config.yaml
image_size: 32
horizontal_flip: false
encoder_activation: "star_relu"
latent_channels: 8
decoder_block: "sep"
decoder_upsampling: "nearest_conv"
optimizer: "soap"
lr_schedule: "cosine"
Rows from block 7 of the decoder of a small image VAE, named by matrix and row number. Rows with one number belong to one channel. Each number is 500 + 40 x the weight over its row's rms, rounded and kept within 0 to 999. All counts start at 0. Numbers have three digits each.
After each channel's rows are labels from the 100 images, of 14976, where the channel reaches its highest value: "colour at peak" is the nearest of a few named colours to the mean colour under the peak. Only what is clearly more common there than usual is listed. The data: seven-segment displays showing three digits. In brackets: how many of the 100.
# convs1: first pointwise conv (decoder.decb.1.2.convs.1.weight, 96x96x1x1), inputs 0-95
# convs3: second pointwise conv (decoder.decb.1.2.convs.3.weight, 96x96x1x1, transposed), outputs 0-95

convs1.80:505540557519510474535558480449551516503476497552497511514550515503468445472537586473499557510484501542507586515506530509478514492519520539497491513525468439497435566422500425423573493531528560549513421611524499420482452525448541447520444530452520514437499460461461511498534522509507507510
convs3.80:503463444504542519510471511551460529517495490499482532449473521523526514443492426537516527590488565472518568478460514427535490474493514438508524452469493450566425494529482441409533524516508514515543459492438462488555480542458469481431470482502528598627533507494490530439489520471525528526
colour at peak: green (45)

convs1.72:418497456519515514490481439579425531477528513480474468517534494539434502497342480432491423505487474520500446514403525505493531484490517471543496485492453503467520494476508541484525418461523545526501454551467481552550538503586506508537481468406494514487477499496486487472487544538520444460
convs3.72:498556478493518564600478488552497436538497505540571446545492513550499499485442540521472526509509535514504440519583487475470536464527485497493468508491512470434524522577564481427440485541505441558479460560494507495452520449464514505513545464406481480509482576444509535534513443442502413495
colour at peak: pink (31)

convs1.15:464501522467512497525545522512594527463493498549426496411442516476453408534593568499544417559488505436550502524491551506510481518531499513531473471499523548490546556496537568492541532516507536529462496517539515516549407535522500515498530510498507615455508469480443476496544491566518504489
convs3.15:427450478573493552480539541559462480460508576479514508482545506486537456519458537495451555510446470475515449596521456508504508510453518443481542549500485499466524485490470461517476507542482439526490487468511457479483589442491513464418493529514501561459451535567516486422392508501476420502
colour at peak: grey (91)

convs1.51:507551513507504487531520550507522451444528390508433450460494530448540508503497486507504477555495470493385496528465521507558513492495503547524540499499446518515543538512428424521512501524527522436424508467513496551582458457488443488534449551469568501472533455516587484515497442450490416481
convs3.51:525470520431490476472490482565480469512521477516486510444488528538538506434501503531496518508525496473477476505439578424545515441533532531506492499458525504482481548413447470489480485427500523532488472539503505493535548498546565482567430479481515489499535442490391428549492532638445455464
colour at peak: orange (27)

convs1.27:609501438470459488526530484444478479524479586611507622481453429514471452482437531512545578486497508585510536508505437540491457582548483524563517489529486489510506530475511550500483489481468458433531419488485494485507488541511499493507503542545459483494519492505546524450521486478516509461
convs3.27:477530413493509598567597469438536386537509510493511475534452475514475507502512490480474491524517550560482575586502441447524489454464494511533494495492535472484514566462467508472460449465520458495441440499481480405522479517511494507454514508489523506476575502512549445473434517528542540521
colour at peak: white (45); pink (35)

convs1.44:537481529508489491493510509505547516483498515502534586596539511490533483516598427568537467407499456478427467555462488488517510568516506547485477521575442449538554540474480500454543482499475472502507439505509509538510483441549495559589510540512465528568460546476555503530485529575516541470
convs3.44:505485542452512462527531464554393403474492534490473458454494521476511522488490569473536471501510526528456478563576518457525496467523443597470538550473473496528529528565492496536498546536469385521540479541520542508556467567500521521512502512442537480450487544524571439523474476498499528435
colour at peak: black (91)

convs1.30:538433454483553487510434479466440444496490483625473456489517519531496501521468479554473612555511462488441581522495463529547504472514523492406450500481500517484455498498496532602513445555521491499529486502436498568521496449464527491467507563562498461549477482538469491465493449515523531485
convs3.30:493574531531455443463486490502468545418454498509481449550526526491476524560512522538443461434536513514502463494545460507476477427535454462531483521539576527477504534477478442465598487522392518492566553494529554496504514421497494579466439452493463539522541444525499466521459540532475519470
colour at peak: green (96)

convs1.37:542479485535518473456405471463474427485516505539511585499498526554549551518461540580556508476473493554485537467441471482473450517515501511467533554549441522527454450576488579504519453508561509548430467421518491486535501483501514428498531549528507547478447458471541472489538478529506517593
convs3.37:457479516485564448466458525477430495418526513518497440482538519512540475510525519517522462513487497492529545560481501444536505479613500500402472478520477517497506435467474534467492488525468482440531479499568481460476630480477559483605452474483546508476550538467484539485432488551444506499
colour at peak: black (50); green (26)

convs1.52:494568522459497589413475467496509460568478449515552506522507554483408538526424491519503496549501483456552517484543473495536482492454535541470517476475484471402437535424454493576564462566532521528550474486462500476538466463528511441496491452526521454522519490476519485563454477482523507578
convs3.52:587589520493465524520517441475511531472507558487461504492496448490520481490495477504523493509384488485492577436563438491528525479524551448528562509493453521491437484500483476506462453504469510530416546503496507518453503461597482463463539508426502558550470590532502483462523437527525511429
colour at peak: black (42); green (32)

convs1.33:448499509509590493583547521484537457493480476411505426598447497441565524498459537523508466484476454591531468486516480431460498505527479528620472501502502461492499508503561500501526568474477490484452508485540482525516497493559528443488481521468542476512554570560466529523500499525418540504
convs3.33:537503487535401532597506484516474549471506497526487591430516523461493460571508499511498494481586499539512509544495507467541546518456562381549487477505550550513510493500440519509518549498520516513508489454485452493583482505494550474538462515517535496540539574492485544487551422417549477475
colour at peak: red (42)

convs1.45:477551477482529471517514463507503517360477497494521461571513509523447458518487527480526549592445525471521569433427514490512479460556499496509563505462519516477461491458493439547514485471485494450459522531435447452528520532418459489525555442503538476531468539481489475482403588519509500487
convs3.45:533474571516573487500479515493499429471498507453521521544555470518474579469482558623498457496485447468552500487526521467527573430444505464522475504515468493515509466542467500496571511530434475512495542475527463515509491439475491487450453496551531536532458582459565604541479475566522498463
colour at peak: blue (55)

convs1.17:493551487534585502575562497526445479458458512536514500516506522578486545523525490498510512540475508479513496501467505504528518463485496519493572488474444510482468532555519466555547472425475485580473526553469463414514504456491461520494517554577526581572425475531482446474551618472493457463
convs3.17:563490409499451501492519541444545463445508514483569505523512482530514477440514451505494566496449562548449469482528475515464538434495498504579492578461481469446550497519498534495540515457542498510467519453475438450556588506470521513531451494546454520532537476534515461446442468409510576539
colour at peak: blue (35)

convs1.88:514529458513489458472533533469492419473491562469512497582515513488475417493567595524459504404447499513415474475476504493487489552495527471491493556495483526500535544480446477510440455558499450529492532438433505532412578520507503485509527482448493491436431488471432546496522480499509433538
convs3.88:485527493480542557466416456484476494499491493554471551503529463494532532548519522489528441477515483521418497520639510495533471492497574522529493456386530434488477525448479466462573493481441551481468490526490530543519419458432449511512488475471445443501524558551463517533505472497524464475
colour at peak: brown (69)

convs1.59:460459531499500498557491505489468493460514537445501551570442544534613558574493548474511502518499471476579526517447488595493433513550540503503558495504448450439435505549479584449571479495477492441457493559493488519475492563447485483523495497502559477487502546476514493547570468524530494483
convs3.59:496434496542418507512420454495499539540497498556469525560442498464510478513473521590454524522386493527472521538492481518555528519427478510510526503470508568520477506512527474515419433581496511541412565531552543459530466490471499507506480467533494496524471525428465480493480604461512510505
colour at peak: green (76)

convs1.4:515517448543501501474552541467498547369479489487497524465465453524527337478535466504503490446510532525481510502504537465537454493546580544518499486451439525556549469483500557502477510473481537526506499502498457501599484579497500499486475562529528477535566450469494501514446525443489545482
convs3.4:527480537441454503496476478474516499460581491507551474574523456505420402510533446457530405482477489529448506444455492546500482452489550469458522471476570551476579502476511521542471530508522541497577483479475573480504489485484490518517528506506460479393483448513504470469421522587501506470
colour at peak: cyan (35)

convs1.68:514529493554484539475536548504459452495514409530456565497539476570521523500464568499488538484511507483537490488470518508495553501477480503469612532469624471542533495535477454455501447532577489463482453483550455478504522497565561460473491502516458464453504433515449521604441509482500502549
convs3.68:467517512514419462518468512540473522547463541500468562426535523494481429492541456572517571540514452526530490426455478524535484532544519472484452460433445538480456533519491478482538465492552453548496518523421503516461441485583479432454492498580534484461493525591516464499521462542446546504
colour at peak: black (63)

convs1.93:393533493495496524436453422532547442472484475476455578516469491473515497549488477525449483448450513491539443523514559503532498489539499519519607573508554479525543472512489513436490449478480531505532462503544539511530527498570580437473567523514487485477468544574502535547426539462503465522
convs3.93:460584515469502454549532484532496491505495515538431557491430560482516542460505491480462457492457425458498446413493487472495488554457469531492526497433469449493529549549490509510497529456498532464440475530469436615473431505522473477506502478531528568528537464420408534555521542517523493519
colour at peak: grey (93)

convs1.50:563493517450501453539567488551465467403529465510419499550565544502511400522485529476541519499472512486556488545536459499455486526491529535510601494443591533495425512462493498514447507527490531525442435553498530515520489512435510477489505541540546518514547505443463516544517492409498483527
convs3.50:429495438466494495575517542481569456483544511519522550440519556429432518499511472495465538472480563577499519499468522534555544505532526568462537498485423429488511562486556524479550480493546489523507594486492478505478508522450563497427488524516518494560534438470487453489570459493539531561
colour at peak: pink (39); white (33)

convs1.66:491507478520539458513440439490557454554503468479482542475491428437485419435507604479513475516458534518472521478530456318490487471483504514454478521511496531464476469532432460491464579494487541534418466536457475481545547507539480483487468519492510501549498495484500460470506512497483549537
convs3.66:483521500500483522509513616537457539501475427518483448418546501478518573468482429451493508560538453569442473512527417518486568489465469541448454497445528502498478463476473479465599561473535522471463551482459417568498529495509518503460503472514484512424464497515498507510479505547479432521
colour at peak: red (77)

convs1.14:568504548538451506487527434521532492532496485498460572483556482437492519427515513502478505599478464496469486451470501527536443484432508534466493459491456547466506416573493509575440485474468521482547502406442508455502523549514477499563567475481567495561468522493484476469541429448498471460
convs3.14:463515541446504530496562448506486476536464533536550499466494582523474518462453460496509574501432482497458502475517499455545432418550517430532509422523517515490484457493551500493563524457456484485614523576538491518478536441446461492472536457530513510543463401500508473507491464539576495519
colour at peak: blue (32)

convs1.76:550416501379511401465556504547416476506560520502510495453559528511490514434439525540501501575571462502535514540507528526516477546474543496516454558585586514467485521525496474514477499504506412554479472472462487519467487441495475473488537529494562494523504503492496514433517459484496533461
convs3.76:541485555453523667517485492526415607502486562507556520472544525554514467559493529496434535511490504429483483545509509499505524546486506508495504496529583467472526553483515533534561502473540435502508483513539540441507480518490537488460494555491509509493505478503478485478407527444514536425
colour at peak: green (40)

convs1.84:470494517575510532617522512499463456482540565483525535582472510501505560489506437549508562489490503565483496486514471507521504476427508523512509457475502476517535514428401528533551536533543463531492604461506495553465486494487511534561522504487478431480534478534520582505571478526461410510
convs3.84:512540495444507433489449438428529493513540577537486520537521538539526454524524443475523476505521493505518449519526579496501549484600443536473433461563517519475487492477454551520545521520579505531548512492457501561432521471500502452547459557552544467441553451471440544480524564470526535479
colour at peak: brown (86)

convs1.25:499462542515460427518474437483435507426489634518524434567466510470506508498450501499534512530478511471505484492399490537502444550434498475527470505474469505501433519486503448472521478470457474499456454536487499479410498531480595539496500520541472446482551480486588484562440467538495499507
convs3.25:461459506485533485577522477458510496430411548474490491490470478555498483501400428428473524442406479509472504545463491542435485516457503504452527539479528515465505567493593523520470492534525451489543456485431483513509467541519516493527517515454484506542495524422550422440537551499460447508
colour at peak: black (29)

convs1.64:497502455479481456564542525447475559506523505580493555559533487525509505499438518530482559553522497484557493553499378540489514504505537499504545571423479542506527477457482567529536476552541533544499465493505487410482503495437512494561514475490435549457470498468460537488445523443496510603
convs3.64:506489447503555566520521488474472467476465511464483508392478548460470570531451447510563440415552479543480433499534467473535450555499525535511540480511539512513541522519498513511482567476492478463487428542477560563494466487446508446488605478531478493504520427524485480542514581499547435501
colour at peak: green (35)

convs1.57:496461442473509473511494539516505428482470567431516478469516500550480474533489567430502423491475484491535552498559472517515504473467523519532540540549584519500533520511506467502598469534526520469482449422541562474483473489460501491412490475562481466465474482513483548480442364475483436517
convs3.57:500502481529514492536503511527513491523467437460502605466477543445458511477458517434445497373469509479520543414494521462503518531516540460518476491482555466508509472533477499494524504501521604468502457607501493470475443503501447528451542480612489483444492481540500489511539589461532461498
colour at peak: black (53)

convs1.69:472481526539562513507445475514423494460502569497544527506526526490508431534507509561484505469493454501489540486421510521542479558527513522572489507504575570559530510442500509476507553523455489535451498594578503605440543508403489478497559493420487490500519489441521467464504489439505468501
convs3.69:473471434525549508489436562529497479442513507493504542540514504482485453508434499545513457566475544515597418471444477500500520513501496423521435447479423553555504551461467544445509469527474550476522490486471517451528465546470451368495466472509504551574514512485491538531484506471455469472
colour at peak: grey (59)

convs1.29:511515483465516482509536516478455434493510514565507538483506557492516503573485548565537557536499478492515547488507467429645511481467562517424517503458482516477533532491451487513503488501492518485511481531495484531497477561504510478491509466527518485499499514505507564502491528460708481557
convs3.29:503525493491481532473545455511507497488497514509460445420467512585534511549430503496570538493532563490559487407497524565514506501482497487443522465504469520507502604530493538523521494557510576573528466461446521461481479494525495496555433525527567464540476546496487574549492465474578521409
colour at peak: cyan (49); blue (49)

convs1.8:474509481529502499490518432500513495567530495417475485568518485480432516530534539500495547546467516477504534535523466453524448545478489483521443471514492570523480500509467521550518478464490523566475489525363581421522519531476535560542551483502524541520490468624496544509544538478569469553
convs3.8:560507512391501545496538446509549511441497484536483494466496503510572543494484472484460466450500510476497440554517507566515466489530462525561466511570458488533496545494518500530546543501529519455458498508671561486481543495499491573543531484548467483533511497426475479529528540430536459525
colour at peak: blue (37); cyan (33)

convs1.86:487527493535495500463543515392576509461489521494457467556491511538524450474489606491520543498485553493429612501477452509463481518483534542495472500541509473504506518558504426420526491549538503464443526595464476408582491545502544490490494538516470526532547478501468515500449530448503526514
convs3.86:547495471401523554580581484361523446552537502498513490472447515518441483524505470580512510487520476533518506475526427543457534452469430467508526467536498445523521569495501452476457512486578508502451509461561459448523555499541516501505510522493476546505471446505523531467468493465561515530
colour at peak: green (42)

convs1.73:343496447505522529511489508508444410508411547484493489459543542525551580505522600469487519474591534513490541493520551493485512514523531476563491529480521513523478490546482559483536528512459485482490512568514514468535502504533495548482505532401478476542512543473508503433508515568505456467
convs3.73:599447502501548470544531482543583514469420505476515563509482557516454528515533527499455500510437530523530503479501477485554425516553523492497433524367499481511519477479569536503498485533465470490497532475508450495532390533518509487525509501527474464433573446445466477491577518518492492540
colour at peak: blue (29)

convs1.7:614502511519501444511476497538502474524548524545496563480528566531500492527503450432529582561479486500451535434483495555539478509499517490484483530557545528540447440551522532487475478482508409425513511483500543521601507557537510479495467498438500448426460531522458486490490566458473547437
convs3.7:531451520519494521471491505476500452565476479463583545588496527508503490553524506490569562491573494498613521533476468489576552505478478553562450505514471484437479536503494491475557455478483429470430526522520486504469499505487478533523562500440514430456557416478422545439536503503488495481
colour at peak: orange (32)

convs1.82:568561529494493496446514494450467495519489496481429534553579540530500483502477481455468541590542505585568558474462560540501504533485540523550569514505538548453550469507495485541554443531472475467528488539438456413481573554516545535527511533526452490526535521541474571553535483487486535487
convs3.82:507481519461481459475476555424521450437534468511506467469467524526524456515512464450514461410529518480582508452584444513515501423489503509409550459490452553563495462519475443538476439515567460479486501479447422534521559467465471468463514532491520531450468451511482530566504529456484536558
colour at peak: yellow (31)

convs1.3:490519523479549516447484423493395453491460525473516464451466519456508520476548434412495510452558472505551499422439442441512570512494465486516509525515482522459506555538524559479499544487502464453490524591434524508497534419503485527500404553506418505489519546520491455465502492455504507487
convs3.3:436534486429498512522578481497512526492534536448455527410457496472464596574479462465554543510487459495480493508521447466462454515544534506540457451415444484479428524502500487507472483461510504487524454492507500528572453494503465563494561442501536445507552394474493527555547496486550474460
colour at peak: grey (73)

convs1.43:523469492492559554492480462498535514559511454602533549551468458457430499505484503512478476505473466531520392513522513505550475455483509535455573473464479542457501477487523540542469630477502526512459418494437499529525502491515518483446381508530502444478472451548495442454497497511502508541
convs3.43:496400483461554598457492449461481577462494524474489553421532461535469529465515530539584499433480472543501468489499485443522521474491499554483519478524495423435493462532502500502519467482608450466484447503525449485511501494452542537461514542498537549477535517582464502495494419539498477548
colour at peak: green (65)

convs1.9:497530490474520426479465488456434488439496515479485524443591526489510414499478539544490486541495481498529585471457490559584526558467566456471422547454560477483470504523494517564509479526474498544453508553450465461466501580424518477436470492526518473513499499532525531466513472419564519535
convs3.9:485432444471461472420500465533591495484526544507506568544481499496455569432535490483494491510505434444450518461501495545461509516518545510520454540533488526496484519505474546445428457448489444539492490557476512483470535444487507473511499529482480483514489495512558623558459482506627502438
colour at peak: green (99)

convs1.22:511553447545472478403477478478538462538498552496510500468448535499513453534492565521456546541593491499462539531426491556500561519495537561477393622535481524498528498481496510408499513519505428490482455464491566497470512565448501465488500471485497493545512529461517521436493518488489439488
convs3.22:439540481510472497550495490485511554456439508485540526478443444493529493495489546560474567511467496532512522500503542507491455480470464500370517540466486512489503489498449478477446535419478633607467516502511500525453523516484565417550528489460546475461501485461464484526565532519480445465
colour at peak: green (35)

convs1.63:525529542483483472483500499565440468462485429476444517487510505426511475509487551492477512529455473438429528565490499518492511497484538496500483529501422460515473505391399459526443467510568513465447491455444525440487527507478446513483441553485536517454577510479573485464569427454500462495
convs3.63:474404483526524482506452463466476531565603489526579521541509510557482469575460485534544509502478579452421528458536531538488525476487573534461517523481504457472576499499494488511530455491593489430499423477550452517485585484495498533458446540488484530474512524534536492524523467458533510543
colour at peak: brown (72)